From a checkpoint of a small image classifier.
Training: soap at rate 0.0022, 10300 steps.
Rows from block 5 of a small image classifier, named by matrix and row number. Rows with one number belong to one neuron. Each number is 128 + 24 x the weight over its row's rms, rounded and kept within 0 to 255. All counts start at 0.
After each neuron's rows are labels from the 100 images, of 14848, where the neuron reaches its highest value: "responds to" is what is common among them. Only what is clearly more common there than usual is listed. The data: drawn small creatures on textured ground.
# fc1: MLP up (model.blocks.5.mlp.fc1.weight, 384x128), inputs 0-127
# fc2: MLP down (model.blocks.5.mlp.fc2.weight, 128x384, transposed), outputs 0-127

fc1.198 [ 99  95 148 137  85 131 104 141 135 184 151  76 137 149 121 121 153 124 125 135 139 109 125 182 130 113 160  97 122 127 105 127 104 161 130 125 120 138 118 127  83 100  95 110 183 161 169 170 128 145 101 140 160 144 134 100 141 153 148  88 135 107 111  90 131 131 128 112 175 124 137 122 105 160 117 134  90 126 125 147 107  85 157 102 155 119 135  92 130 103 140 116 121 113 167 126 112 150 153 105 131 142 138 138  98 125 151  92 140 143 137 177 138 122 144 147 129 157 188 136 111 121 145 111 160  82 155 135]
fc2.198 [138 172 108 122 127 129 130 147 116 140 136 154 107 157 154  91 136 145 147 132 141 147 128 116 132  86 143 168 135 132 133  85 133 125 130  84 165 105 159 164 153  61 127 152  98 105 127 133 145 113 188 137 123 138 148 165 126 139 131 122 130 148 133  88  88 140 134 114 105 128 103 138 169 122 123 158 157 104 151 109 168 126  97 174 106 141 140 152 101 143 141 115 107 157  96 123 147 106 153 115 119  97 120  95 151 108 132 169 157 136 136 130 140 133 154 162 149 107  67 159 170 132 156 154 151 106  97 122]
responds to: spotted; large; black

fc1.189 [153 123 169 113 122 115 144 122 119 134 123 109 126 131 125 161 153  92 139 137  97 123 149 107 118  62 170 104 117 135 139  93 105 141 136 148 111  99 180 117 124 144 128 152  81  96 165 129 151 108 133 112 131 102 109 134 142 128 125  94 120 108 125 145 178 162 150 134 148 122 143 131 186 131 100 130 151 158 133  77 150  97 146 142 137 165 129 155 145 127 156 147 149 132  95 153  98 159 114 100  96 144 130 179 144 103 115 122 121 121  73 139  97 141 180 138 130 123 127 112 115 113  90 102 125 166 171 143]
fc2.189 [123  84 114 128 149 140 131 149 125 131 133 140 127 101 123 171 118 165  82 127 164 125 134 141 131 189 130 137 148 166 112 148 100 166 129 136  95  70 163 164 117 135 144 125 135 125 106 121 153 136  88 144  78  98 130 155 135  99 111 140 138 115 133 113  81 105 131  86 151 125 121 169 121 110 108 132  57 136 133 111 149 100 114 122 155 144  81 155 114 121 115 163 126 139 149  87 142 103 112 151 130  88 146 113 156 139  91 108 121 114 131  98 129 112 136 148 162 135 167 144 119 135 135 167 125  85 126 150]
responds to: striped

fc1.137 [165 120  70 111 169 107 143 120 157 139 118 102  73 124 102 112 155  97  94 165 108 124 110 155 165 151 123 148 117 171 138 131 122 117 118  97 140 116 155 162 154 158 146 109 121 126 116 148 114 138 122 118 110 154  80  96 138 101 139  91 140 143 109 127 143 119  84  97 105 118 143 102 180 149 110 157 161 127 170 148  71 122 126 123 144 136 118 119 113 128 157 124 148 130 124 105 123  92 125 109 148 121 157 124 152 126  81 139 131 138  78 112 118 138  87 105 128 113 156  68 122 144 121 123 116  90 127 152]
fc2.137 [110 117 145 165 103  84 123 179 163 121 145 129 127  99 113 145 129 168  84 135 113 132 139 118 145 135 107 119 112 129 107 139 166 150 129 120 137 149 103  89 134 127 128 128 161 120  93 144 151 134 141 129 137 149 115 134 115 138 109  56 142  98 117 106 119  92 113 128 128 148 116 118 128  86  98 115 142 107 100 112 123 154 147 116 115 140 157  91 166 166 128 149  73 151 193 143 118 118 123 127 172 140 154  94 128 137 147 145 101 135 124 117 173 167 149  86 141 137 133  88 142 141  98 102 132 188 145 120]
responds to: dotted; butterfly; turtle

fc1.369 [129 118 129 131 147 124 119 149  96 180 137 115 104 123 127 131 165 115 109 130 178 195 112 136 128 148 113 138 137 131 151  75 151 137  91 141 165 118 106 149 129 204 138 166 143 146 142 148 151  92 117 104 140 144 167 129 145 102 125 121 116 127 170 111 100 111 115 106 146 139 139 152 126 174 113 137 145 121 117 165 132 170 143 144 102 128 152 115 141 166 121  90 119 127 125 125 132 118 148 144 129 124  76 139 139 151  90 135 126 145  77 136 135 151 155 138 138 139  89 159  98 147  64 163 132 108 113 138]
fc2.369 [106 112 126 140 145 146 115 136 131  70 143 140 131 120 122 111  75 129 138 132  96 120 139 133 119 151 114 130 145 103 170  97  93 126 112 110 121 136 135 129 114 138 156  84 126 129 155 154  84 123 129  85 120 125 141 139 110  90 121 148 165  80 119 125 164  91 112 177 132 115 138 121 121 130 137 139 146 124 128 110 116 133 100 115  92 103 137  64 125 126 139 154 161 130 152 121 105 116 174 168 109 136 128 154 107 128 158 110  82  94 164 130  78  93 121 144 111 113 140 176 124  91 156 156  77 148 128 169]
responds to: striped

fc1.185 [111 124 106 135 111 133 132 137 131 118  96  94 110 121 169 141 107 132 110 133 109 106 117 122 117 131 162 199 108 166 128 108 167 175  96 139 155 127 153 112 157 154 122 151 100 144  96 118 123 156 161 133 125 160 174 127 147 137 174 146  98 113 149  80 135 122 122 189 130 146 171 102 151 168 100 138 128 104 115 138 131 102 143 110 102 122 106 130 137 149 120 142  83 136 132 186  99 142 138 106 104 120 133 112 114 145 171 111 126 129 130 135 110 115 143 135 186 128 171 127  84 141 115 132  94 134  96 125]
fc2.185 [146 129  90 169 163 111 121 100 139 154 152 152 120 141  70 160 121 180 147 150 180  87 150 143  94  86 127 137 176 101 121 163 122 124 122 110 141 152  75 130 112 133 136  99 133 159 148  80 120 135 136 118 121 105 102 149 128 137  95 123 152  92 138 116  94 139 146  96 140 119 111 166  83 109 115 153 108 122 175 128 159 155 100 145 152 120 135  81 139 125 148 158 110 112 115 149 134 103 120 126 131 105 105 133 113 143  92 144  81 121 117 138 164 120 141 125 109 134 117 142 155 144 173 111 126 114 142 120]
responds to: snail; coat: scaly; black

fc1.6 [145 124 156  92 116 164 120 181 146 125 111 135 158 149 167 109 115 150 152 144 162 153 167 100 135 124 116 159 141 115  95 158  85 142 170 133 140 135 120 110 104 221 141 139 112 119 134 130 131 101  98 154  94 144 144 148 145 124 129 169 150 131 117 147 156 154 104 142 133 131 177 151 123 136 129  86 131 127 113  82  97 131 128 106  89 141 139 133 116 122 161 120  97 133 142 113 136 116 120 131 173 114 105 128 130 181 162  90 127 162  76 102 157 134 118 147 144 148 117 157 121 110 147 126 115 112 125 128]
fc2.6 [121 157 100 114 173 125 159 129 154 151 112 109 140 138 160 116 185 121 115  85 135 155  94 111 135 117  80 166 169 142 152 129 109 155 145 127 108 108  94  95 123  79 113 143 171 151 138 131  80  84 165 141 135 101 117 143 104  95 120 116 115 132 103 151 117 112 125 124 162 127 102 115 157 117 166 152 129 109 109 107 131 123 101 129 167 107 101 122 168 179 151 139 165 125 100 129 138 136 174 104 156 134 129 134  94  95 148 148 113 126 152 130  83 142 133 136 122 106 158 139  97 135  85 130 148 127 139 120]
responds to: spotted; large; butterfly

fc1.251 [152 140 136 189  77 163 129 168 154 158 136 104 120 168 128 149 128 128  83 138 160 120 114 108 133 117 150 106 121 146 168 136 128 102 126 100 132 147 141  85 107 126 175  98 137 119 165 125 135 146 118 146 118  85 105 142 136 117 143 123 130  92  98 154 128 141 157 139 105 129 187 133 112 163 106 139 127 115 133 128 115 123  80 149 144 132 135 114 151 196 112 114 123 145 115 100 129 137 131 170 105 130 144 143 143 142 136 120 115 150 105 155 106 170 164  90 143 134 153 149  65 120  80 125 139 137 140 158]
fc2.251 [112  91 165 104 110  99 106 136 121  99  91 167 152 155 106 128 115 137 127 162  96 142 126 142  98 133 145 145 126 174  98 151  93  92 143 138 107  82 144 126 142 137 118 132  79  94 168 143 143 162 152 116 132 161 144 143 111 111 139 112 138 122 149 104 142 162 159 176 132 147 126 176 117  91 111 102 143 107 117 131 128 149 128 124 151 156 118 117 163 123 162 150  76  86 191 152 112 149 122 141 129 155 134 105 145 125  80 122 138 113 143 103 166 111  96 116 137 128 142 146 135 146 142 108 130 153  82 137]
responds to: snail; plain; blue

fc1.195 [136 131 109 113 158 111 130  77 140 131 123 146 136 122 145 225 114 117 128 107 169 116 177 170 129 104 127 132 132 132 120 180 113 154 137 128 166  92 136 145 117  97 149 156 114 170 104 159 115 152 140 105 165 171 136 138 160 127 143 108 116 156 118  84 153 114 102 129 133 138 125 153 139 157 131 134 154  99 138 159 113  82 125 159 160 131 112 133 162 124 123 118 124 153 122 157 113 115 144 103 146 136  80 124 127 135 143 146 109 134 143  89 128 110 115 132 108 129 112 100  96 159 169  80 102 109 151 141]
fc2.195 [148 168 143 136  97 116 133 125 121 131 109 135 128 142 151 133 147 142 116 152 101 170 144 100 125 116 159 168 139 139 149 115 144  98  95 129 149 140 147 145 121 115 121 156 116 140 124 142 115 141 100 120 115 118  96 114 114 133 161 177 107  78  74 123 112 152 110 121 155  95 126 145 148 101  69 157 125 132 137 144 126 108 125 118 129 102 140  99 153 121 158 142 135 149 178 112 124  98 137 175 113  95 159  88 135 186 131 141 119 124 143 188  68 124 157 140 154 159 130 149 155 130  95 144  91 110 159  96]
responds to: plain; grey; snake

fc1.115 [120 135 139 140 135 130 139 111  84 146 117 132  97 133 165 155 123 145  98 117 165 106  78 110 132 159 140 103 105 114 111 108  99 135 132 126 160 151 154 147 180 148  96 165 116 154  76 152 171  96 193 148 125 123 155 163 107 109 150 122 114 143 117  87 146 131 129 100 139 110 165 150 108 105 135 112 125 175 122 105 126 135 169 127 139 142 143 111 119 117  99 156  89 132 116 129 113 139 121 146 151  95 137 159  68 117 141 171 136 113 159 146 115 149  85 123 112 141 183 116 123 145 128 138 106 140 112 108]
fc2.115 [121 155 148  89 130  78 113 172 155  88 121 124 129 105 133 134 141 134 151 125 110 171 152 117 138  87 154 122 127 126 147 112 121 128 122  87 145 154 101 143 119  92 146 149 106 114 156  92 121 140  91 127 133 106 128 131 135 107 110 145 147 161 133 164 129 166 174 142 122 103 101 116 165 115  85 143 114 106 142 147 134 129 127 124 179  88 159 105 113 155 123  92 102 100 129  87 133 122 114 119 111 141 119 122 167  99 123 166 129 168 113 126 107 111 152 178 146 201 115 101 121  90 163 116 147 130 147 120]
responds to: plain; starfish

fc1.161 [ 99 122 121 125 119 180 149 115 141 151 137 130 155 129 137 155 191 146  89 145 110 100 103  78 111 124 152 101 172 130 110 133 138 103 147 119 141 136 141 131 164 127 180 127 117 141  78 141  72 125 157 150 131 148 122 100 156 135 150 110  90 147 119 130 118 148 139 113 134 130 101 150 148 126 167 124  89  99 136 170 146 161 119 161 153 118  93 118 120 145 114 132 108 116 169 110  86 102 119 164 163 132  98 151 120 133 171 118 107 162 144 155 142 129 130 101 163 100 139 102 125 118 153 125 181 119 109 132]
fc2.161 [120 126 140 148  93 107 117  63 128 127 141 120 111  92 147 133  71 138 171 148 142 128 150 150 122 115 134 137 139 136 118 163 131 156 104 147 138 109  99 106 116 141  90 141 154 168 173 133 129 113 137 155 136 162 171 118 130 114 128 147 136  85 118 125 129 135  91 127 121 123 103 124  86 138 118 122 165 121 128 152 120 144  95 134 143 156  97 175 135  99 148  61 125 126  81 138 159 116 124 110 127 142 128 148 138 125 117 131 147 106 150 106  92 113 156 167  91 164 108 162 127  59 141 120  99 121 159 156]
responds to: spotted; large; butterfly

fc1.14 [132 120 132 141 100 147 106  85 130 127 131 135 146 148 110 127 149 149  83 132 136 110 115 118 135 113 138 113 142 151 127 155 136 115 154 133 127 116 150  84 149  69  72 160 144 160  93 174 135 141 115 147 180  90 174 154  73  98  99 121 155 125  97 166 129 183 105 150 118 105 157 120 129 110 126 136  93 143 152 133 102  86 151  96 123 145 145 116 133 177 117 138 128 111 141 132 109  78 157 141 129 137 141 118 121 125 113 158 131 147 182 135 104 127 148 130 150 113 115 132 136 129  82  83 145 119 133 114]
fc2.14 [124 193 127 126 106 156 100 129 121 127 128  54 138  77 134 131  98 183 161 129 123 138 111 127 100 104 125 106 103  94 174 131 120 109 121 145  85 145 125  73 139 121 149 139 142 113 107 156  99 104 175 149 121 136 116 119 110  90 130 116 129 150 139  92 121  93 154 103 126 159  89 130 111 149 104 100 119 135 169 102 122 159 143 183 146 132 131 165 128 151 136 132 127 125 142  99 145 132 119 157 126 100 101 129 143 143 155 138  79 120  90 117 128 126 117 156 154 144 137 121 109 138 168 108 135 126 152 163]
responds to: plain; grey; dragonfly

fc1.149 [121 101 128 120 140 145 160  91 120 175 155 126 110 146 114 192 121 115 152 123 112 118 144  91 125 166 132  74 156 131 145 189 127 147 123 108 142 106 134 136 124 131 150 132 149 110 147 126 152 144 148 133 171 132 143 117 130 149 126  57 170 144 142 156 142 127 142 161 135 120  99  89 133 145 104 135 116 116 102 125 103 116 115  78 105 116 102 131 172 100 147 126 142 113  96  92  96 142 127 145 146 142 121 111 178 176 123 139 112 137  82 112 141 101 124 142 134 143 119 126 128 118  80 141 164 107 109 178]
fc2.149 [139 173 102 140 110 150 105 141 108 148  91 180 144 119 126 131 148 148 124 159 143 173 152 136  98 122 127 121 126  83 114 160 113  90 135 147 114 117 134 149 122 126 135 116 101 142 102 116 136 138 147 120 172 147 127  98 177 118 158 131 133 148 143 108 121  92 194  83 150 144 119 136 148  95 143  89 191  91 121 169 131 150 140  95 133 180 152 137  87 143 116 100 141  98 163 135 182 115 105 149 123 127 128 110 104 112 123 139 144 112 118  93  97 136 147 125 118 139 153 106 130 150 114 145 139 167 128 147]
responds to: striped; butterfly

fc1.381 [130 118 112 127 100 163 140 117  77 129 119 126 119 126 159 124 186 111 128 105 137 125 119 132 100 138 136 123 157 124 134 193 140 104 104 115 110  99 110 180 152 119  94 146 160 131 137 101 149 168 132 176 150 146 135 125 110 129 142 164 114 155 125 139 154 131 134  90 120 169 131 148 160 140  74 139 124 150 119 131 112 158 113 137 143 120 141  94 138 119  93  79 132 138 147 115 126 142 110  71 122 151  96 148 145 126 120 100 177 128  89 124 114 114 164 125 114  78 152 185 124 127 143 157 114 130  81 127]
fc2.381 [125 110 102 172  94 143 158 109 139 152 120  80 131 142  93 116 162 159 110 122 109 108 128 149 127 102  80 103 109 133 135 112 131 121 153 128 118 182 125 138 152 145 182 182 100 110 104 170 159  98 139 105 129 103 156  92 131 113 114 127 134 114 161 107 115 130 158 179 123 165 150  91 132 155 144 119 126 164 123 111 145 101  99 118 171 138 126 130 105 111 138 129 129  87 131 147 109 137 170 151 124  75 127 155 134 127 162 110 139  83 129 148 142  86  97 159 112 119 125 139 146 128 114  98 143 108 119 157]
responds to: marbled; red

fc1.156 [161 107 126 148 141 148 152 145 167 138 151 160 140 106 129  86 138 161 133 145  76 137 146 118 126 113  97 115 169 108 129  82  97 117  74 151  96 126 110 117 146 107 101 123 101 124 117 150 125  57 201 163 110 104 132 144 136  82 125 123 151 114 126 122 120  73 130 101 138 122 135 141 157 151 133 121 148 160 107 145 133  98 126  69 143 115 143 118 149 102 129 142 159 118 138 140 163 141 170 116  94 140 139 162 162 134 114 129 151 143 108 147 125 143 102 147 103 151 133 141 113 142 125 141 130 112 103 166]
fc2.156 [107 165 113  98 117 163 104  92  98  97  98 126 142 177 119 166 123 129 113 136 179 118 144 134  81 173 109 136 122 155 129 131 123 137 163 119 129 126 150 126 116 129 163  99 124  68 156 134 138 124  89 131 137 129 106 110 153 127 141 131 154 117 104 111 108 112 125 112 113  97 146 102 148 144 146 141 126  93 153 189 104 159 149 168  69 133 121 105 144 125 139 141 160 134 133 113 110 177 124 105 157 133 125 134 145 166 150 151 104 133 155  79 121 105 151 107 135 147  94 104 157 106 127 126  94 130 167 107]
responds to: marbled; large; snail

fc1.368 [137 161 118  72 132 103 154 154 124 141 142 152 106 136 144 112 120 140  58 133 130 117  81 128 141 116 129 138 130 127 149 123 113 105  80 107 113 117 125 132 131 154 118 114 123  98 140 128 110 169 156 118 170 127 132  85 145 136 138 110  82 181 149 129 141 130 128 144 103 118 118 148 156  80 171 199 109  92 102  75  94 149  87 136  95 128 127 128 123 121 119 107 140 119 160 165 107  81 174 106 127 130  85 146 147 144 108 113 139 151 103 119 132 114 148 104 122 109 122 146 108 121 132 139 110 146 155 128]
fc2.368 [155 142 133 162 150 143 110 134 131 133 139 156 105 122 140  82  92 108 121  94 121  73 113 143 102 121 123 147 137 140 123 137 101  93 138 112 103 111 147 148 168 152  91 128 164 136 127 177 157 125 130 161 127 163  72 113 134  88 124  83 117 127 114 120 144  73 129  94 163 141 136 168 136 165 117  99 144  92 129 140 170 111 112 155 177 109 151 149 154 148 133 119 124 107 140 105 117 137 135 143 140 101 158 125 114 144 132 163 150 161 129  99 103 116 114 106 107 141  83 127 184 143  96 125 112 135 152 106]
responds to: plain; snake

fc1.184 [144 128 157 115 122 132 158 104 159 113 122 120 122 123 117 144  97 113 110 112 138 118 112  82 144 105 142 152 107  96 160  95 142 132 103 145 149 109 112 141 150 115 107 115 121 137 139  90 174 111 134 158 164 110 129 102 110 127 138  95 108  91 151 114 134 118 132 132 127 140 144 127 159  85 108 153 141 146 157 126 142 156 112 107  64  82 175 141 150 163 153 110 128 101 118 187  89 125 139 184 149 155 109 133 123 112 155 107 102 105 142 101 135 168 108 107 141 146 140 173 165 120 160 168 141 161  98 149]
fc2.184 [120 110 128  96 134 157 137 117 114 105 126 115 170 135 156  95 110 130 157 126 135 122 118 140 123 144 126 151 127 106 162 162 152 138 108 139 133 154 132  94  91 149 123 115 113 109 101 114 145 138 114 110  97 122 130  74 117 164  91 173 115 145 104 100  93  87 134 142 152 129 155 113 162 150 148 189 150 138 113 135 136 117 130 119 121 160 125 102 142 125 116 189 112 167 130 105 162 140  88 113 102 132 161 173 128 159 135 118 133 138 193 134 106 114 168 126 167 126 122 133  93 171 150 160 118  80 138 105]
responds to: snail; plain

fc1.143 [143 127 138 119 133 136 198 124 107 152  85 122 104 133 122 125  91 155 117 130 138 107 116 120 134 125 125 109 125  82 113 140 165 138 159  91  89 110 162 123  60 198 160 156 151 125 125  90 120 121 160 117 130 114 144 172 139 169 115 135 125 107 125 103 127 125 110 146 126 143 140 131 139 128  93 159 104 152 126 144 115 142 109 191 121 147 108 118  91 104 151 133 121 135 102 151 178 117 141 114 150 115 121  95 148 146 101 151 101 112 134 126 154 167 172 146 118 104 124 155  79 154 134 132 155 129 137 138]
fc2.143 [120 156 110 148 124 155 148 116 120  96 125 166 165 110 127 158 154 149 147 133 149 143 133 103 135 121 141 123 131 166 150 140 131 125 151 115 175 145 108 137 177 105  83  99 116 124 103 115 103 120 139 115  84 135 152  87 188 118 117 113 130 128 178 110 156 103 126  68 153 155 166 135 144 143 125 115 148 135  93 147 149 116 162 143 155 160 124 127 180 135 134 163 132 109 110  90 127 172 117 106 169 106 147 126 115 137 114 139 151 141 123 136 117 119  78  96 154 121 120  96 149 192 124 145 139 150 142 120]
responds to: snail; plain

fc1.179 [104 120 163  94 118 130 114 120 103 111 131 152 157 153  82 179 112 121 146 126 119 105 130 122 130  96 111 129 144 181 133 125 103 169 107  96 129 152 139 123 126 118 121 108 134 152 116 130 127 171 167 130 154 125 145 116  93 117 137 134 152  85 143 190 129 123 155 154 106  89  75 132 131 117 125  92 120 137  97 115 145 106 111 170 141 135 182 128 182 149 105 133 118 126 161 133 121 135 159 141 163 153 136 117  92 175 126 166 133 117 154  88 169 166 133 150 131 103 152 143 130 158 114 113 136 136 148  93]
fc2.179 [153 109 103 140 147 101 107 157 125 129 142 171 115 146 144 136 105 142 143 108 125 146 103 106 151 130 153 161 100 138 137 156 115  90 118 103  86 122 120  81 116  82 114 184 146 173 128 117 135  82 106 132 113 136 138 131 147 155 110 106 100 135 155 125 161 138 123 117 119 174 137 102 146 156  98 125 135 144 172 143 144 125 132 147 119 109 101 153 131 178 133 143 144 148 128 116 157 109  97 112 122  76 137 104 150 110 157 143 172 151 173 113 152 158 141 138 146 103 142 125 139 140 131 111 107  87 134 206]
responds to: plain; starfish; pink

fc1.383 [123 120 114 124 126 176 153 109 116 100 116 147 128 123 160  80 143 124  84 138 105 149  87 132 114 178 199 154 171  93 117  97 129 138  90 134 140 101 103 102 142 142  90 112 130 101 119 142 108 146 160 141 132  97 131 112 131 162 110 117 130 156 173 149  92 141 148 115 117 109 156 116 140 117 158 130 126 168 142  99 157 108 133 109 103 108 133 150 132 151  94  87 167 130 119 138 123 125 139 156 123  73 168 113 177 105 116 135 116 138 137  93 133  97 149 146 102 161 158 118 143 109 106 132 144 107 122 148]
fc2.383 [150 143 150  94 119 157 102 138 158 135 115 124 157 161  88 119 124 107  99 155 162 123 145 154 144 120 134 109  92  90 122 104 131 167 131  86 113 146 107 177 125 118 137 115 111 107 145 157 171 143 104 164 104  92 154 105 117 119 169 103 154 155 145 110 159 125  94  69 135 106 145 117 160  92 115 145 148 132 205 171 108 117 136 131 105 123  92 110 109 101 154 144 131 131 126 138 137 100 124 128 117 140  86 107 146 171 126  91 137 116 148  97 117 144 136 123 175 141 131 103 104 128 138 141 110 128 112 148]
responds to: striped; large

fc1.320 [ 93 122 150 100 104 141 135 157 158 125 102 127 134 114 178  96  77 145  87 119 140 122 148 122  80 129 160 123 101 108 160 133 164 114 133 138 130 152  88 116 163 130 126  62 114 110 153 135 169 171 105 156 140  39 141 134 138 116 127 114 131 129 129 147 127 154 132 147 127 113 130 148 143 141 119 147 165 112 128 138 126 126 129 103 128 115 144  87 138  98 129 108 128 166  76 109  86 133 137 118 148 135 148  99 105 153 101  95 125 126  97 130 136 138 156 172 145  94 142  98 128 129 107 128  83 139 142 120]
fc2.320 [135 115  81  95 143 130 128  89 123 134 146 119 130 168 139 180 147 103 137 144 133 125  81 122  97 128 159 111 154 186 166 176 111 151 106 117  77 135 146 126 134 104 143 141 155 136 125 102 134  93 123 133 111 147 110 113  88 138 165 145 147 146 142 127 137 148 134 156 113 146 179 154 103  87  94 121 157 169 116 115 119 100 164 148 138 188 139 102  76 108 160 120 136 102 132 138 107 128 131 137 161 109  95 120 167 118 100 141 107 133 142  82 106 124 111 104 116 117 110 117 127 129 154 153 133 151 112 125]
responds to: plain; dotted

fc1.194 [121 148  89 149 167 136 120 151 112 111  98 112 145 133 110 100 142 135  88  96 107 121 157 122 144 123 124 127 141 141 158 137 158 141 179  91 198 116 137 122  70  93 104 151  99 147  79 142 115 128 142 124 132 125 149 140 125 126  88 142 157 133 153 119 153 110  95 113  89 188 123 107 159 124 136 152 158 157 139 151 105  95 126 141 162 131 126 156  91 124 132 115 135 126 125 178 125 119 164 118 125  91 140 125 121 133 108 103  86 177 179 125 144 157 160 136 130 154 137 124 112 121  97 123 124 116 128 100]
fc2.194 [155 114 128 105 127 144  92 149 166 152 158 135 168 130 135 129 138 128 147 113 152 132 118 108  93 160 125 120 143 132 123 142  59 125 123 131 127 132 106 111 149 133 176 107 115 129 154 113 124 108  97  94 119 122 138 116 113 146 168 138 119 134 147 118 145 141 121 116 101  97 145 122 137 120 151 130 158 142 128 187 111 127 153 168 129 114 119  97 155  92 112  97 156 155 134 114 203 146  98 157 131 105 131 111 166 196  91 154 153 135 155 138 106 112 148 135 159 152 143 131 150 139 113 152  60 126 168 149]
responds to: snail

fc1.213 [ 88 141 131  95 137 150 121 134 128 165 149 137 111 159 114 124 135 139 122 150 119 138 134 119 111 120  87 145 110 138  97  94  90 108  94 132 141 197 144 132 152 138 117 151 129 120 108 152  96 130 143 134 117  96 150 114 123  91 104 140 187 107 163 147 116 126 117 101 157 136 129 165 175 147 129 100 142  85 154 149 169 115 120  80  97 120 181 139 152 147 149  92 123 154 115  91 174 122 165 115 112 147 147 127 157 147 144 106 157 155 112 121 155 162 175 123 113 134 130 147 111 101 128 170 132 110 143 131]
fc2.213 [120 158 107 159 163  90 108 129 118  70  91 144 137 124  90 138 128 124 128 121 140 141 108 127 147 165 153 137 121 114 109 120 129 170 152 116 120 113  67 122 147 120 163  64 151 145 147 101 123 135 156 137 158 121 158 141 146 144 153 136 139 102 109 133 127 104 133 142  99 105 137  96 139 140 114 168 114 167  99 111 118 133 122 163 133 125 127  96 105  63 136 127 132 138 133 126  89 141 112 157 149  94 170 120 113  94 153 164  78 130 162  81 123  88 103 158 126 128 131 131 127  94 104  89 110 118 127 143]
responds to: marbled

fc1.238 [ 83 111  94  97 159 158 173 146 127 138 125  99 133 128 165 163 128 126 134 115 121 137 123 144  81 144  79 118 128  98 157 135 104 182 119 112  79 154 128 166 116 165 112 129 116 115 147 129 134  85 114 137 162 105 129 136 129 120 120  97 119 129 145 131 117 141 103 118 134 112 131 146 129 185  69 141 103 130 170 126 132 114  61 109 129 153 185 118 108 116 122 138 119 151 112  93 112 142 102 131 124 139 131 129 158 107 121 133 124  74 153 111 135 131 161 129  88 104  94  97 101 135 173 126 141 124 145 125]
fc2.238 [135 125 118 145 121 139  99 122 130  95 109 123 108 135 103 122 136 108 124 124 168 133 174  97 129 109 115 138 163  76  86 102 105 112 139 106 129 156 127 134 193 135 131 152 149 179 138 125  99 139 134 150 145 112  99  78 154 142 154 131  78 144 145 143 154  91 127  92 128 161 100  99 144 119 147 111 165 166 100 133 137 181 137 141 128 146 141 146 141 126 115 158 122  84 103 163 121 139 111 146 107 178 170 127 130 138 115 105 145 130 120 137 118  85 118 123 137  77 150 125 104  82 114 115 118 144 146  88]
responds to: dotted; butterfly; grey

fc1.18 [154 142 143 153 156 170 106 123 132 145 153 115 106 177 158 150 137 150 139 124 124 135  99 124  95 139 174 140 156  94 133 194 115 105 130  48 121 145 153 169 142 150  92 134 171 151  95 174 121 129 149 127 115 110 155 130  98  97 131 138 125 127 147 134 151 160 122 133 125 136 165 135 152 135 139 133 121 128 118 154 163 121 117 130 139 160 163 131 142 127 143 123 133  95 130  92  87 127 135 142 146 127 150 132 106 176 188 141 114 156 126  86 142 103 109 131 130 132 119 159 112 146 145 137  71 156 131 136]
fc2.18 [150 162 128 113 110 101 158 160 121 143 130 126 131 120 147 140 114 126 109 111 157 111 145 130 107  71 116 139 145 135 148 141 137 138 141 144 124 119 127 108 143 144 185 125  98 129 161 130 129 115 122 157 104 136 113 129 135 145  94 141 180 125 183  68 161 133 160 130 117 115 137 116 166 126 132 112  92 113 142  91  97 138 128 123 139 145  83 134 127  89 125 144 116 127 177 137 187 132 130 119 122 155  78 176  99 146  82 140 154  94 174 121 117 173 133 171 152 118 172 114 137 105 112 103 142 109 124 113]
responds to: plain

fc1.338 [117 151 114 107  72 159 135 172 132  89  86 109 140 122 125  70 123 139 123  90 130 121 123 118  70 130 127  88 162 118 123 109 106 139 132 118 134 146 157 131 117 158 165 118 100 102 160 135 129 138 132 131 167 133 107 135 112  96 139 114 155 130 144 135 121  97 134  95 149 125  82 137 147 151 143 172 121 110 178 145  98 130 155 164 163 143 105 191 112 109 126 120 117 105 147 103  86 112  98 135 113 129 144 141 146 138  93 105 163 142 157  99  93 115 133  99 104 111 108 116 128 139 142 177 167 134 129 138]
fc2.338 [139 132 126  97 113 158 119  93  92 146 116 102 127 106 158  85 179 145 138 130 111 122 129 144 172 132  99 160 123 131 140 117 142 173 109 117 132 122 128 138 142 143 101 135  92 131  94 125  93 104 157 139 118 107 160 106 140 170 120 139 113 121 113 111 153 142 177 164 118 176  95 146  80  46 146  98 131 101 138 142 155 114 130 147 125 151 153 105 161 129 136 103 158 102 144 108 109 112  88 145 121 145 122 132 135 178 114 145 164  99 125 112 172 152 129 156 131 146 161 132  94 115 150 102 103 133 129 120]
responds to: striped; spotted